From a checkpoint of a small model that predicts nearness at each pixel.
Model: 8.81M parameters, 64-pixel images, encoder norm rmsnorm, encoder activation gelu_tanh, encoder moe top_k, encoder num experts 8, encoder patch size [8, 8], encoder layers 10, encoder width 160, decoder norm groupnorm, decoder activation silu, decoder widths [64, 128, 192, 256].
Rows from block 7 of the encoder of a small model that predicts nearness at each pixel, named by matrix and row number. Rows with one number within an expert belong to one neuron, the router's apart. Each number is 200 + 30 x the weight over its row's rms, rounded and kept within 0 to 999. All counts start at 0.
Before each expert's rows are labels from the 100 images, of 14976, where the router gives the expert most weight on average: "lies over" is the class under the peak. Only what is clearly more common there than usual is listed. The data: rendered rooms with furniture.
# router: router (encoder.blocks.7.mlp.router.weight, 8x160), inputs 0-159
# up: expert up (encoder.blocks.7.mlp.up, 8x80x160), inputs 0-159
# down: expert down (encoder.blocks.7.mlp.down, 8x160x80, transposed), outputs 0-159

# expert 2
lies over: wall
router.2,223,174,197,193,192,212,166,220,183,185,154,155,168,246,130,214,260,196,242,188,190,218,234,163,163,184,219,195,154,222,248,157,218,184,220,192,188,160,169,215,227,212,164,238,201,219,208,215,214,218,180,161,127,185,236,198,179,199,187,177,147,213,193,207,183,154,185,185,173,252,197,219,214,180,164,206,173,178,194,207,152,209,140,142,174,200,218,195,220,223,191,215,186,216,255,174,204,224,203,188,231,207,169,219,168,164,267,228,185,269,212,231,176,207,224,177,202,183,114,168,207,193,249,213,196,142,239,196,225,239,205,142,201,183,187,158,184,238,235,171,208,139,206,159,185,238,209,188,179,173,232,166,212,254,227,177,161,207,171,201
up.0,185,164,165,227,178,188,253,256,166,187,168,162,244,224,255,178,179,173,173,228,211,203,196,215,156,216,195,217,184,212,204,161,226,188,201,226,179,200,203,122,209,186,160,168,216,173,186,163,214,223,175,186,226,212,204,168,227,207,165,210,170,171,143,180,235,205,211,188,204,191,183,157,153,235,254,166,182,199,235,157,230,212,206,217,218,224,236,217,192,238,128,216,239,204,187,175,209,228,162,218,182,163,153,222,162,206,173,193,169,208,168,189,217,163,187,225,188,243,187,198,229,226,222,254,142,189,118,219,140,198,228,220,197,251,194,174,220,177,166,139,188,201,160,168,151,187,170,202,220,207,179,163,211,147,149,194,216,165,145,199
down.0,206,201,237,191,210,160,201,228,230,214,196,231,174,230,229,209,176,208,207,255,168,181,186,187,216,203,224,273,194,199,210,163,170,200,210,206,224,167,203,232,197,165,178,212,148,170,202,215,188,179,183,180,193,259,186,213,179,259,195,230,217,189,200,192,176,203,178,152,236,183,224,173,220,198,208,209,192,219,187,206,183,159,218,184,254,221,189,229,200,166,175,192,199,237,157,294,140,200,166,239,137,225,172,167,247,193,198,269,163,177,233,200,220,182,216,233,241,243,151,201,234,180,253,253,150,159,220,129,162,186,211,230,188,185,233,173,237,171,221,195,239,224,234,178,169,185,189,142,133,234,234,172,188,199,219,169,189,168,201,223
up.1,217,204,181,166,189,194,229,203,195,178,194,264,193,211,207,178,147,233,152,243,197,193,149,245,176,184,242,232,195,185,210,206,191,224,211,186,179,243,214,289,207,193,275,176,240,204,224,198,158,151,222,241,220,218,187,182,162,188,215,189,201,185,195,183,123,210,188,227,191,186,175,219,181,199,196,295,204,225,202,239,196,207,234,201,224,197,204,215,203,195,229,150,171,247,197,266,172,179,205,212,217,153,226,183,223,234,131,142,226,193,213,197,195,180,220,136,230,198,187,224,190,151,184,153,229,182,194,255,191,191,231,213,228,214,208,241,213,192,173,247,184,186,205,269,208,252,170,221,154,230,177,199,154,175,195,192,215,159,185,217
down.1,176,216,201,175,184,167,217,227,240,183,243,175,134,205,177,261,218,231,177,171,222,158,164,147,252,160,256,192,212,169,210,254,213,231,137,204,154,207,214,176,221,215,163,182,160,170,189,162,252,208,158,205,178,176,196,191,211,223,243,149,199,242,170,164,177,194,215,229,171,179,224,172,169,153,229,236,267,202,225,198,206,205,200,171,174,189,222,216,227,238,240,238,248,223,277,249,197,171,210,168,236,189,170,203,216,219,185,244,197,243,198,213,236,214,182,203,202,212,155,180,164,174,254,210,171,175,172,229,229,191,216,209,211,215,194,195,157,211,229,234,174,205,150,177,172,230,208,167,222,264,176,223,198,232,197,153,197,211,183,183
up.2,188,219,212,191,158,245,303,196,220,212,216,187,203,192,201,240,187,225,191,174,184,168,154,198,184,165,140,233,266,205,198,175,197,162,205,217,223,223,241,216,157,211,228,125,202,161,171,218,225,221,162,253,179,193,123,212,201,154,230,175,191,202,227,246,222,217,206,200,215,188,212,172,192,203,195,146,201,208,220,189,147,168,173,170,184,147,183,195,175,220,207,207,152,161,152,219,222,173,203,195,181,141,194,209,151,189,248,174,190,220,229,199,213,156,234,252,221,171,194,233,203,228,165,184,158,237,185,165,204,196,186,177,238,248,152,173,258,207,205,207,218,223,158,169,169,162,213,173,204,196,229,232,226,195,190,202,195,189,140,158
down.2,240,191,214,244,182,145,210,176,174,181,220,163,162,201,175,178,204,219,181,200,159,225,185,198,194,270,195,219,229,217,167,234,168,201,184,162,181,189,139,163,265,161,154,210,189,157,214,195,240,198,191,174,244,204,257,221,206,221,236,163,216,159,205,211,216,242,163,212,205,184,195,202,166,241,185,212,226,266,200,177,206,199,211,191,212,281,182,194,192,174,219,217,165,233,178,242,192,141,195,238,139,212,212,172,148,231,189,222,153,194,188,149,171,188,191,171,252,185,201,194,214,230,242,200,158,227,154,213,208,238,192,225,217,287,217,187,261,183,218,240,225,211,198,230,212,252,168,178,211,186,189,200,237,158,209,197,205,150,175,224

# expert 0
lies over: floor
router.0,191,178,202,200,246,226,223,225,157,190,170,164,202,169,147,226,240,193,200,204,212,196,221,166,185,230,239,203,174,239,193,148,221,155,207,234,184,189,195,219,190,165,201,163,224,201,165,188,168,162,214,132,176,225,258,237,173,218,223,194,245,196,221,185,167,196,136,151,178,275,165,233,175,204,210,215,149,189,155,169,173,217,163,160,194,204,200,130,229,221,166,213,194,223,245,185,195,234,211,153,187,195,173,206,155,215,228,183,202,149,195,242,167,200,238,223,227,144,149,143,206,142,245,208,235,206,199,163,199,206,201,185,215,185,165,137,221,169,184,165,202,192,215,176,235,237,205,177,230,207,207,194,211,232,176,249,191,146,183,242
up.0,161,172,219,276,181,142,193,209,178,206,242,225,190,153,169,165,194,236,152,142,264,189,214,207,128,237,209,246,227,249,215,211,187,166,181,212,199,187,206,171,174,197,185,250,194,136,199,173,133,202,177,196,164,201,203,189,178,162,194,238,189,205,223,199,209,210,248,196,220,175,208,216,233,220,210,232,212,116,191,211,221,165,182,192,141,223,191,207,178,158,225,191,228,218,195,133,191,187,138,209,185,188,224,204,191,204,190,220,193,213,182,220,248,164,176,150,187,173,174,233,250,241,242,201,177,199,278,233,255,205,213,204,215,204,197,241,178,168,210,226,163,211,221,179,202,181,160,156,167,218,250,208,193,190,233,234,208,175,196,190
down.0,216,183,223,251,198,179,175,189,193,214,217,228,239,188,209,205,176,219,183,229,214,227,218,143,209,160,187,194,214,183,191,158,245,227,224,179,210,220,204,169,210,276,252,194,204,154,162,167,158,179,141,177,210,236,176,229,209,237,241,166,205,178,247,162,153,201,149,213,192,166,200,228,198,172,170,189,226,243,236,159,142,181,186,235,193,216,212,126,185,167,205,186,201,212,182,205,153,230,198,190,146,167,192,225,143,167,233,176,190,241,181,219,210,188,184,218,235,203,162,231,190,232,192,230,222,173,216,218,131,173,181,224,222,124,218,192,190,238,209,178,191,216,225,265,212,171,240,118,167,218,210,173,190,193,233,195,154,169,181,171
up.1,189,215,183,223,179,170,234,172,212,209,190,203,228,148,186,227,266,228,215,190,241,201,212,171,216,290,169,255,249,194,173,212,266,201,168,168,223,212,162,194,168,161,189,180,251,265,214,232,171,201,270,187,180,211,192,188,208,181,236,168,166,194,215,204,200,232,242,234,246,169,192,190,185,209,212,158,191,185,256,182,246,207,188,223,231,227,249,200,198,225,208,198,230,183,193,192,203,181,165,199,229,163,221,222,195,173,185,212,140,183,178,231,169,188,221,218,147,169,159,230,240,255,171,224,165,221,212,130,206,218,168,221,164,219,218,176,190,201,207,142,248,183,195,248,213,208,129,249,183,202,214,206,179,194,156,177,193,155,200,187
down.1,241,204,206,144,183,208,251,220,219,225,232,205,213,140,196,200,172,274,226,127,195,215,206,203,189,156,195,203,195,169,195,198,186,167,216,171,223,204,188,192,201,235,195,197,216,179,210,199,161,222,201,177,182,269,175,143,234,161,186,189,194,206,202,267,219,272,247,193,245,246,167,192,213,214,155,149,211,221,172,209,192,189,175,237,297,195,238,250,198,153,170,223,229,125,163,236,151,193,201,213,201,224,198,196,175,202,238,162,191,200,165,195,208,205,181,239,195,185,182,169,168,196,169,228,202,225,183,164,154,238,209,212,223,225,186,221,238,174,160,171,211,199,143,206,140,234,236,218,241,205,188,210,200,204,155,216,187,221,191,175
up.2,228,249,204,198,155,145,269,179,199,181,231,222,209,184,239,170,176,179,226,201,229,172,163,167,214,148,175,212,182,160,188,237,214,231,209,216,225,183,120,148,244,224,236,193,193,164,240,146,187,233,203,207,122,168,156,169,190,220,168,221,231,162,170,228,191,246,191,181,263,251,194,180,180,220,228,184,247,192,218,213,211,188,235,205,204,223,188,191,219,191,240,152,149,193,175,264,169,182,205,218,202,164,184,191,208,168,189,200,180,227,144,166,243,186,197,201,196,214,213,184,191,216,207,201,239,234,236,202,179,190,219,194,199,198,175,170,153,132,159,175,206,192,221,203,138,203,134,240,233,211,210,173,185,256,201,176,215,193,180,170
down.2,234,234,200,187,237,191,201,195,217,218,204,179,227,234,225,178,211,192,220,223,232,196,189,170,249,198,257,207,174,236,176,213,154,204,197,185,204,256,176,182,161,224,257,178,196,174,206,231,231,161,183,252,172,198,254,178,174,122,116,197,154,191,232,180,218,203,224,204,216,203,161,176,234,196,206,178,193,221,196,212,177,179,170,190,192,140,230,234,167,167,180,222,181,175,193,196,120,190,166,197,258,163,148,215,216,167,177,217,186,217,214,130,214,182,147,231,210,168,246,244,234,233,238,194,218,168,170,264,174,223,211,178,165,218,183,223,214,251,262,188,225,209,208,204,170,252,168,241,197,212,200,169,206,196,245,185,159,186,193,208

# expert 5
lies over: ceiling
router.5,198,198,237,145,136,213,251,196,149,235,245,215,197,157,213,211,185,194,230,182,223,199,209,181,183,201,225,225,188,210,203,159,193,213,174,197,181,192,215,251,186,201,207,160,154,168,213,183,210,166,181,238,176,250,166,147,211,206,213,243,207,263,199,225,205,278,204,206,187,223,206,150,175,206,252,208,213,172,180,266,214,157,210,170,247,243,232,208,139,188,171,220,188,214,149,209,176,227,206,218,186,236,194,180,203,162,197,228,192,210,259,215,233,154,221,237,271,222,274,238,183,185,203,206,138,208,164,178,161,196,179,243,203,255,228,175,188,206,191,189,216,203,211,251,215,180,241,187,184,171,187,249,246,198,160,185,199,246,209,201
up.0,196,234,149,244,281,195,205,151,242,197,200,218,147,220,225,203,181,173,143,253,202,198,180,204,176,202,189,211,231,223,207,260,194,205,276,223,222,226,221,164,238,214,223,202,219,186,190,177,262,183,210,196,223,148,209,218,203,161,180,217,224,168,215,204,208,153,222,173,270,200,160,238,212,215,164,196,185,183,203,179,186,171,202,201,171,247,195,197,251,232,250,186,231,214,232,224,230,207,204,197,244,204,198,189,270,222,150,163,190,215,206,239,213,187,239,189,131,185,215,153,195,216,181,175,260,190,210,187,167,242,188,166,242,196,181,258,206,159,206,249,187,186,223,213,201,211,172,224,241,243,203,189,143,191,223,187,243,184,250,178
down.0,234,189,227,215,238,208,188,199,172,247,195,169,250,185,184,240,252,192,226,187,219,194,246,179,181,209,229,194,221,226,206,202,186,193,224,216,144,186,218,202,217,189,198,184,219,226,188,208,151,211,204,189,192,212,283,184,235,209,150,200,227,285,277,225,212,186,196,158,202,215,152,215,224,208,192,168,174,208,167,163,198,229,177,169,198,201,164,187,188,251,165,193,231,196,251,150,282,195,191,197,204,201,217,177,266,192,211,168,186,241,183,215,214,287,244,231,223,186,183,173,227,228,221,205,201,193,169,284,205,219,223,163,185,185,240,207,212,227,215,178,181,217,220,203,188,224,220,182,226,214,178,161,187,222,209,152,193,181,174,100
up.1,222,191,253,161,149,222,193,192,157,212,243,222,218,193,209,218,187,224,172,172,216,200,162,167,207,210,226,223,224,187,183,209,184,224,168,185,211,171,251,256,143,214,173,162,166,171,224,206,219,180,160,239,189,224,140,155,173,152,216,179,182,261,153,214,197,254,186,207,196,222,262,196,185,182,230,199,229,205,186,243,220,140,227,189,226,218,215,201,172,149,221,181,159,191,157,228,211,229,232,249,143,200,237,196,223,167,183,204,213,185,258,187,219,176,140,198,263,231,243,220,188,157,176,220,148,224,186,232,230,198,172,207,193,275,208,177,210,225,208,199,237,208,193,203,267,196,229,184,196,212,203,226,273,200,172,203,218,240,224,207
down.1,206,202,186,189,214,202,224,215,246,187,190,180,181,232,191,198,206,201,256,195,214,216,144,210,218,183,215,191,198,202,215,224,216,165,192,211,230,168,213,163,195,179,250,180,161,88,192,205,190,208,218,169,230,230,46,189,233,198,210,227,162,152,154,201,116,179,159,193,188,191,173,181,233,175,200,227,215,183,222,206,189,215,179,182,208,175,174,181,242,187,219,186,184,188,183,192,230,237,191,155,194,188,167,188,185,243,170,198,225,218,251,163,199,217,184,168,202,189,190,195,143,194,239,205,204,202,203,183,223,203,214,195,199,220,190,211,195,165,189,185,185,199,195,234,164,229,236,235,182,234,161,142,221,164,202,232,221,202,310,220
up.2,214,157,221,176,209,220,175,247,224,197,204,215,200,194,234,206,172,188,184,186,208,227,227,207,213,184,194,184,138,240,211,223,198,225,254,190,177,253,197,232,157,223,189,251,194,227,185,220,213,198,175,109,123,134,202,192,120,216,194,194,166,154,194,198,162,203,160,195,199,160,225,236,224,157,152,205,248,158,202,197,206,241,228,150,178,157,239,192,245,234,193,190,216,185,218,251,156,208,189,237,176,210,171,183,165,168,171,169,215,228,117,232,198,217,178,174,194,170,189,156,245,206,216,218,183,163,211,212,182,179,228,217,184,185,189,161,236,179,131,154,189,208,234,215,239,230,179,208,193,184,206,182,218,191,243,243,206,215,227,216
down.2,207,197,183,219,202,148,241,193,225,226,219,183,178,235,195,180,184,205,196,210,205,245,167,165,218,159,210,206,163,200,221,194,192,174,181,186,232,217,196,208,234,159,244,146,201,264,238,230,259,174,221,186,197,157,302,166,166,155,174,196,178,118,251,213,171,200,189,165,181,194,197,212,220,220,141,251,189,198,161,198,191,188,240,208,199,215,248,251,222,248,193,166,218,219,211,178,227,216,236,172,230,174,185,222,229,200,169,230,206,182,210,199,161,198,233,197,236,248,193,163,180,220,207,196,211,221,178,159,157,182,208,141,178,208,195,213,202,195,269,236,209,178,164,191,235,204,248,193,252,246,189,193,169,202,172,151,169,206,134,164

# expert 4
lies over: floor
router.4,216,201,121,192,225,176,184,250,224,170,200,215,214,211,252,236,241,193,226,170,166,248,203,251,196,222,192,203,175,169,253,211,212,170,170,187,163,184,210,160,210,206,213,262,204,229,250,159,204,145,239,178,203,198,235,153,186,205,193,176,121,241,198,170,178,168,216,188,155,150,193,215,196,229,229,257,161,189,167,156,226,229,188,166,198,207,235,190,207,241,204,197,178,228,246,178,222,254,202,219,141,207,170,184,212,211,204,162,173,207,164,187,218,219,242,169,203,205,127,178,212,181,269,179,201,248,174,196,170,226,227,234,202,211,214,205,148,166,204,224,181,166,205,216,188,186,148,227,195,188,169,166,249,223,218,150,226,231,193,204
up.0,165,194,193,207,268,176,167,181,240,171,226,225,220,174,204,209,212,204,211,175,167,174,160,176,208,189,187,209,195,179,215,199,170,213,178,217,179,228,171,113,179,253,176,160,184,195,190,158,212,178,198,160,168,224,154,226,227,133,199,171,248,204,197,170,205,201,148,152,203,169,155,192,195,229,182,146,200,219,205,162,201,200,217,201,257,233,172,252,200,136,205,204,214,207,241,180,250,164,264,212,210,221,204,202,244,178,231,188,208,200,215,187,208,231,164,201,199,206,194,149,196,277,227,209,166,208,204,217,211,146,220,181,150,219,171,143,193,205,159,203,145,183,181,214,198,213,245,117,248,233,170,203,172,146,179,213,192,203,216,167
down.0,191,208,229,167,151,181,221,228,202,180,184,233,247,195,188,179,215,175,189,220,206,236,211,225,171,187,195,237,200,230,196,186,229,179,253,215,247,251,171,196,185,223,197,198,152,228,189,216,231,161,228,158,217,244,187,163,142,198,207,177,244,202,159,199,179,244,215,241,185,175,213,263,225,189,246,184,171,205,263,158,178,242,188,247,185,146,188,162,115,200,211,189,185,211,208,168,131,192,196,235,212,195,223,194,173,221,183,198,194,177,185,116,258,161,204,189,191,242,223,170,206,203,220,169,222,180,183,237,218,222,128,186,199,157,177,202,160,239,217,242,192,253,174,239,205,195,190,179,237,252,266,167,211,193,185,216,211,180,212,222
up.1,218,246,224,214,190,169,160,223,215,216,200,175,192,175,166,190,234,194,184,208,208,223,190,265,216,188,195,156,119,185,200,223,187,170,238,188,237,194,200,172,251,200,277,232,213,168,168,208,176,186,200,190,212,191,240,172,204,234,164,198,232,192,226,209,239,153,233,181,227,200,187,191,166,199,209,208,195,105,206,181,238,258,203,188,246,227,227,180,198,233,199,187,236,260,200,207,256,173,178,218,213,201,199,191,166,233,173,175,141,185,191,211,241,184,275,178,211,198,199,216,168,204,192,224,263,186,205,236,167,213,127,162,255,197,225,213,165,187,252,212,255,188,167,193,192,200,176,206,229,198,212,230,163,205,228,135,212,190,250,157
down.1,149,159,192,205,176,198,195,226,198,161,188,178,176,196,228,195,165,227,211,178,181,190,175,148,181,177,222,188,237,213,202,190,242,194,192,196,205,187,203,249,199,184,120,170,191,215,199,160,154,206,219,194,171,232,271,173,254,188,193,235,185,215,249,217,234,217,236,172,210,190,155,234,179,181,157,156,229,207,130,205,202,138,172,214,220,215,199,196,191,238,172,151,160,137,180,174,201,207,229,223,208,211,193,173,170,210,211,214,161,232,185,280,198,166,190,268,174,167,205,177,172,198,238,245,207,219,159,220,263,193,229,209,163,219,242,231,210,168,176,134,178,219,226,191,195,196,206,149,235,240,190,192,207,230,183,167,188,156,260,162
up.2,215,146,220,193,202,239,250,222,182,197,231,176,173,255,180,183,210,198,179,227,184,167,229,216,190,146,179,184,208,183,227,208,184,209,214,170,170,203,194,207,173,233,124,249,176,264,161,186,196,255,205,213,188,245,235,215,163,218,257,259,186,177,180,218,188,198,187,175,243,237,227,188,202,194,196,212,186,246,178,212,165,202,139,128,225,225,175,231,241,153,180,162,209,191,196,255,191,217,216,143,215,162,185,200,171,222,217,212,193,218,273,232,172,210,195,164,222,184,154,150,193,182,135,273,176,223,160,226,194,210,224,183,285,228,189,228,215,247,175,222,204,216,200,210,213,195,222,239,210,194,203,183,156,212,199,207,221,214,229,216
down.2,173,211,150,215,165,169,190,170,172,193,141,253,226,209,211,221,204,210,153,196,222,189,216,233,198,220,200,215,134,230,255,185,214,187,198,175,199,223,178,148,166,213,170,178,172,198,216,198,179,246,248,200,246,228,159,238,181,221,220,161,162,187,209,204,214,179,216,152,176,198,219,197,196,155,198,234,221,156,274,210,205,164,190,181,244,211,225,184,212,169,255,210,204,244,242,231,188,226,235,208,220,239,206,197,147,241,219,210,188,210,169,178,229,225,211,190,228,148,205,156,202,167,201,182,186,136,186,168,175,231,184,226,243,161,205,206,208,210,282,204,178,209,270,210,221,189,187,207,194,140,132,151,182,200,202,225,251,176,260,180

# expert 1
lies over: ceiling
router.1,159,179,138,163,216,225,177,207,216,178,196,227,185,217,212,220,231,182,198,244,230,233,211,249,202,187,190,153,184,184,213,225,211,191,265,214,186,225,190,227,183,231,208,238,242,195,194,262,216,191,208,187,246,152,195,204,235,222,197,228,161,147,197,195,160,220,166,187,166,122,221,246,173,178,189,244,160,223,234,162,153,202,173,173,174,209,149,194,232,259,220,208,168,246,235,238,222,167,213,205,224,157,167,200,240,212,211,229,227,173,193,211,195,218,198,160,205,172,180,139,241,197,230,162,228,207,221,243,219,165,214,213,117,150,194,161,235,185,232,211,211,236,208,137,186,240,143,236,212,224,207,186,176,197,188,215,159,213,215,226
up.0,148,142,125,178,205,188,167,149,217,187,218,231,162,210,252,219,200,167,197,203,229,204,207,230,202,201,203,229,193,206,220,186,201,246,198,235,228,210,196,222,193,204,178,194,236,180,256,187,183,182,202,189,167,189,229,211,215,205,158,134,247,171,205,216,176,216,197,167,261,160,202,222,204,205,207,265,230,205,148,189,236,232,232,180,272,196,236,197,174,189,205,215,185,195,195,177,286,216,213,228,180,155,228,217,218,200,246,180,238,231,226,197,151,239,220,206,184,199,229,189,180,173,202,171,213,219,228,245,222,124,219,152,239,246,187,154,142,198,148,200,193,233,154,176,164,238,196,222,191,222,216,173,230,214,182,226,132,205,189,233
down.0,298,206,250,214,231,177,200,186,218,143,206,126,203,183,182,210,202,195,187,223,161,174,190,188,210,182,220,182,206,230,185,198,237,151,251,184,225,223,225,185,120,143,211,198,204,133,193,223,194,246,195,190,227,219,220,246,232,186,171,205,238,204,207,215,241,215,186,226,159,216,234,182,187,182,196,162,171,194,179,216,199,171,241,196,213,229,180,183,156,247,208,255,180,209,161,208,138,173,168,157,183,260,149,209,160,253,231,193,181,209,197,229,191,169,169,263,196,214,257,184,200,157,210,194,195,191,246,175,214,212,196,225,154,240,196,211,244,181,188,209,200,200,232,235,181,145,214,230,173,199,229,198,176,196,174,219,202,212,199,128
up.1,212,209,243,212,227,202,277,181,221,199,225,190,220,219,256,164,181,217,175,198,193,213,234,211,235,209,237,205,265,197,192,223,216,250,188,199,196,218,266,225,215,186,216,193,225,247,198,144,177,161,193,228,221,210,171,180,235,151,198,220,213,170,178,203,209,238,220,191,210,196,231,198,260,180,233,182,227,237,166,258,275,221,243,223,219,168,192,187,233,218,232,220,198,131,220,233,195,206,226,221,191,154,212,193,243,196,199,204,214,184,235,171,219,157,227,241,172,219,246,177,190,180,182,209,192,255,164,249,205,159,212,255,197,213,225,288,198,224,164,192,158,207,225,215,203,133,210,160,182,223,214,183,214,145,161,238,166,182,231,218
down.1,175,165,243,238,217,255,159,233,182,243,205,157,232,190,203,164,236,212,174,141,214,169,214,184,207,215,210,235,225,186,203,155,257,227,233,207,245,220,201,189,217,204,207,205,187,140,199,149,172,200,230,189,140,158,210,188,195,192,214,231,201,280,226,239,223,211,187,213,194,247,197,225,196,214,235,183,190,202,198,170,185,215,188,197,222,209,221,238,214,149,201,202,216,170,166,164,182,160,192,178,179,213,243,189,141,213,163,249,223,185,207,225,181,193,161,235,181,200,149,241,187,223,213,165,213,210,188,231,196,210,233,254,159,183,194,214,167,164,247,74,170,213,209,200,181,254,196,183,201,182,177,230,249,173,211,202,235,228,255,185
up.2,211,224,165,151,204,236,177,261,186,200,174,219,227,210,198,167,183,236,191,222,215,211,104,190,207,236,211,166,244,168,167,235,210,230,160,240,192,185,235,252,187,216,173,199,222,279,203,252,223,166,191,217,221,176,178,177,215,190,213,248,194,206,231,207,214,162,203,254,197,185,222,252,285,185,179,207,234,146,199,229,185,249,229,179,210,186,155,203,183,208,246,147,163,173,233,229,185,244,221,232,200,150,239,189,225,261,150,184,202,191,212,161,231,184,190,232,220,226,183,203,206,234,180,242,198,184,179,237,226,173,176,206,214,177,178,220,219,219,216,234,186,205,157,209,191,205,156,217,126,217,208,240,201,171,217,161,197,162,185,182
down.2,135,242,177,220,169,206,203,191,169,205,218,237,244,227,191,208,142,166,226,153,255,222,221,189,203,200,230,248,217,237,183,180,205,253,164,196,240,156,213,199,225,187,200,189,198,311,148,218,166,167,202,184,186,194,201,223,200,225,161,200,226,211,170,209,198,215,208,235,205,166,235,149,230,171,209,262,161,259,177,183,227,222,208,252,195,235,177,226,225,180,188,185,168,187,175,237,172,208,212,206,181,211,265,184,193,254,163,209,223,166,184,171,122,196,192,217,176,195,191,260,152,253,222,220,180,152,211,185,203,160,193,202,166,193,204,211,228,188,204,219,183,193,198,193,174,250,207,174,148,207,193,221,179,227,260,204,148,198,225,189

# expert 3
lies over: floor
router.3,226,204,209,161,235,215,222,144,252,218,160,247,202,210,248,117,162,244,200,240,162,187,151,202,209,204,201,173,217,186,174,180,201,172,192,188,163,202,195,177,203,181,218,177,214,192,181,209,207,250,186,224,214,182,229,232,176,186,175,193,212,157,201,253,261,245,187,192,177,191,177,158,243,204,229,137,164,199,212,194,239,176,214,207,225,159,207,278,210,174,196,218,204,176,125,229,174,173,195,211,216,193,220,213,256,247,146,230,221,201,199,161,203,246,181,243,220,130,216,238,202,157,193,198,218,159,143,174,220,222,199,237,224,206,178,195,137,208,174,224,158,256,209,198,220,178,185,212,202,213,202,254,194,167,167,213,238,194,167,220
up.0,242,178,175,205,220,193,214,121,207,221,151,197,226,199,286,129,182,235,212,257,166,195,138,221,170,175,190,209,177,169,217,173,161,195,207,196,149,192,195,202,227,183,207,220,172,223,185,161,207,182,206,267,222,217,222,220,192,245,177,210,198,195,197,232,249,252,179,174,163,170,171,162,245,209,229,194,208,203,188,244,290,187,234,180,214,175,235,230,191,221,204,214,196,195,149,241,222,166,185,188,230,197,196,177,224,231,185,220,204,216,194,144,210,198,240,230,219,208,205,239,204,149,194,165,231,209,144,174,166,204,217,263,259,155,219,235,162,216,174,216,192,199,204,225,219,221,183,222,160,220,165,244,216,187,180,155,234,238,221,210
down.0,249,178,231,152,218,204,180,160,234,162,136,193,165,183,220,228,182,188,215,230,182,215,209,235,153,192,215,222,187,201,227,209,217,176,238,152,200,213,184,167,200,207,188,217,190,291,170,204,196,246,180,246,199,177,204,217,169,220,175,184,208,135,204,259,275,259,180,189,192,203,178,183,237,207,231,197,220,177,202,213,219,244,175,196,220,181,194,133,213,188,234,194,252,151,145,189,145,226,143,189,210,205,163,212,194,225,211,186,201,150,227,234,227,165,209,212,209,152,224,256,261,241,137,198,171,141,194,192,187,232,224,173,222,239,201,185,198,192,252,221,189,170,225,230,200,178,182,246,213,172,195,214,202,194,165,231,216,183,238,176
up.1,223,228,262,154,202,253,242,164,198,155,230,198,204,200,225,167,160,159,214,239,168,181,153,174,244,207,204,154,227,220,146,163,194,231,212,179,182,224,199,230,236,219,178,171,153,226,161,217,197,252,167,161,208,168,169,215,262,193,166,224,164,183,197,229,212,229,177,173,186,180,218,193,218,195,135,206,220,140,200,172,211,175,212,210,188,158,242,233,163,188,171,206,169,195,168,184,149,163,206,265,224,213,216,191,209,230,241,211,182,207,220,191,182,205,136,221,237,194,251,198,196,159,165,191,192,164,143,234,210,202,167,222,212,147,238,176,182,226,196,239,217,189,260,221,216,156,219,223,206,220,224,229,219,204,211,205,233,188,281,183
down.1,238,207,187,147,173,232,190,178,214,207,175,200,218,201,224,183,223,208,248,236,208,178,230,230,235,214,193,213,170,231,220,219,193,208,202,220,246,202,218,196,192,151,207,200,174,213,227,163,189,252,157,229,211,178,270,266,189,156,188,224,149,185,230,187,189,211,244,205,257,175,275,222,196,207,183,159,203,166,208,199,201,239,217,214,219,191,198,272,197,164,184,184,209,186,159,164,115,231,209,214,194,240,191,221,179,264,175,184,221,176,180,226,245,229,184,231,213,195,209,171,183,211,270,235,204,225,213,201,176,164,170,210,307,191,159,185,237,202,246,186,165,251,195,225,243,161,163,173,196,230,218,211,207,185,230,235,200,209,193,161
up.2,188,197,204,169,251,220,252,187,206,200,191,220,219,186,269,156,148,187,201,250,196,216,163,244,217,188,229,184,236,214,167,186,207,201,216,209,197,236,191,222,231,205,201,162,162,244,136,209,199,214,191,220,219,194,176,194,226,219,158,234,204,159,184,225,208,250,170,187,191,205,181,134,202,207,160,206,205,215,189,224,242,171,224,217,186,167,242,212,193,170,205,234,199,172,169,215,193,195,218,241,253,227,215,163,195,218,195,220,257,193,225,182,237,167,189,247,222,185,252,249,176,170,187,163,259,166,129,153,175,181,195,234,217,165,226,222,147,205,197,219,172,216,248,260,236,227,258,277,184,189,169,249,202,180,223,180,255,183,238,207
down.2,226,223,167,150,195,227,230,213,262,203,248,194,179,206,191,176,228,191,171,230,170,218,212,206,212,191,196,215,214,187,234,233,183,210,196,120,197,213,181,186,202,202,159,164,165,238,220,165,222,264,177,233,179,213,170,268,129,189,247,224,191,158,199,237,232,260,212,186,219,179,262,180,188,201,202,171,235,177,207,181,276,194,193,233,246,222,194,197,223,160,195,194,223,167,150,202,128,194,212,179,207,267,208,188,214,225,221,215,188,162,201,230,230,239,180,188,178,185,204,207,132,242,228,214,177,186,215,185,188,210,165,213,261,245,206,220,197,218,255,185,180,183,205,228,177,167,221,244,164,240,224,222,234,183,153,240,217,226,168,186